A small masked image model, trained from scratch.
Data: trained on views of escape-time and Newton fractals, 72500 training examples, 12.0 epochs.
Rows from block 0 of the decoder of a small masked image model, named by matrix and row number. Rows with one number belong to one neuron. Each number is 128 + 24 x the weight over its row's rms, rounded and kept within 0 to 255. All counts start at 0. Numbers have three digits each.
Before each neuron's rows are labels from the 100 images, of 14976, where the neuron reaches its highest value: "top examples" is what is common among them. Only what is clearly more common there than usual is listed. The data: views of escape-time and Newton fractals. In brackets: how many of the 100.
# fc1: MLP up (decoder.0.mlp.fc1.weight, 384x128), inputs 0-63
# fc2: MLP down (decoder.0.mlp.fc2.weight, 128x384, transposed), outputs 0-63

top examples: earthy (38); warm (33)
fc1.145:140124123127146134128143144144102114155104151147158101179123120138165142150153135098139143153125156106131144115130088152135157132192125146154123132137067095102132082078115160103121151122111144
fc2.145:112141117153086126133115131118110121123111158050121098097143143135174129113166138176106099158146126151126103080123119101128105131093133144138133123185098147147106178128151146104155130148145136

top examples: vivid (42)
fc1.27:062142172141122126127087108125135153131143148165146101096107136167130150159123168145174128153096113125094116171161097164137111149136116143157103108075103069146116138105111119170165122130139128
fc2.27:121133101144156121100149113164104102076088098153152115123120133140085132105166124126157127130125152111102123132140144119101114162120142145118141130154124161104078108114123121137122074112113109

top examples: vivid (38)
fc1.313:142118158130106119135127105141083127183146127118117125108149127099118157128131176136197097154134143099136151093101146153148132126146104151114113124164112091126110097117104116144111086115139123
fc2.313:172144147187113129116110138162128133140109133117128131117137149097111082103135144159152137163084144136150139115104109124121100112075163108160135127131091132136095108135135091121143115119141118

top examples: vivid (32)
fc1.143:129120109103141115111117102131097100106108175132147074106135109116123107141107132158125089156155088127088142167121133138160105133128140121110129137112123099123124093112087103116144120121149151
fc2.143:130135159139102099114111097134122118114172132129096110131104189115123117118120135167135114138128132129161090144143151125114149146151151121164140119120127169119092113128121145146123146155138101

top examples: vivid (36)
fc1.61:155076083123137129148121114103129098156120129114099135124143104143138165143132150169146120163116159090148134175128106162116093106132124107086096099128116119157130102115110126147191138153128126
fc2.61:122131120107123138141117141108120083108124141171107141149114124135140155120174151137111141124120167143100090109136101119053086154149100106179112161130151158192122174143112089126115100077113131

top examples: earthy (43)
fc1.307:155112098100170149111130119153136134110129132089119117124112131088091132130124089150154108114136092150138145136123129206098123128129161117118123152103141129129113148127156161106133152114107084
fc2.307:134119146144119123150101115148107088134134163110115133165163145122159107117104168126134089174083122121127143087120138140147134163113115130133102110146122059138141102162151122135109154097148173

top examples: vivid (39)
fc1.31:116124185118140153168128171122131115137134170128134122106112126085134104128147137182172159132149053115123181168118135112132120160124122102118105124104133118117070151144105150109105121136113124
fc2.31:166155109159134124068142174126095109120136152118135117085145126084089107120118146150125117096118117106110091172133165123126107132097131117094172135132136134131167126169139171115132155141138134

top examples: earthy (33)
fc1.297:140115137119122126176111119191168093121162139125153102109083164061158108153135134139147137167144097131124160135124133151116116103158155136088139129133125143098132109101141164111124110145109165
fc2.297:121115133140153147090125138138089131135131128147101150171132135147126154094101120089134102148136091136151154108104135111135118159099113077114101139105160097158123090132175120147172121117126109

top examples: vivid (60)
fc1.264:102143121140142102155106168078127149180154122131102133099122128106159132124159123115108142121145077158141097114142141126128104139147104075128116170119134111127109098159109160154149127136109137
fc2.264:106134137098116136122108138078140135127071122120156121159125080160116148155152128130104108101154101123147143088115151116114149157119070101084147114155076142141158130150148104136078108101124125

top examples: vivid (37)
fc1.26:121108129104164121127140155143120069130173099156147163143116141140151124103127163120118156132102065140152161147129083148152135131128132126137106151083131136093112123097084121146170138135104155
fc2.26:158153149106117110140146129095111145172102121153135119130131142112093151123114136113104077132144100129106090125137146089157110124136131131118135105103106170159111134154192142099138131124133162

top examples: vivid (33)
fc1.115:110159171116115109148159173116139127150123144132166150126121163121143097127126111134161096124101154092196161143112156117042120114096106079144109146143103117108121152159088084099097092127128100
fc2.115:107091142062098135102113105173143129138098104138106100134137133146077135105148173149143118117133127106144144148103122119108166171075138154123121148154182089085101192139128125109118078153137136

top examples: vivid (48)
fc1.265:122140155134167150113102119126093078095137129159152143147111119124157119120108151121112110189129106149134120128117106114158098112171155119133119149181150066134092107092154117131095132140167100
fc2.265:167172127105137167105141131126127132128141168130122107098120095144133165144132073151144166093123147148151134202150176118144118149164114088151152127126154078157090134124135112113122127105129169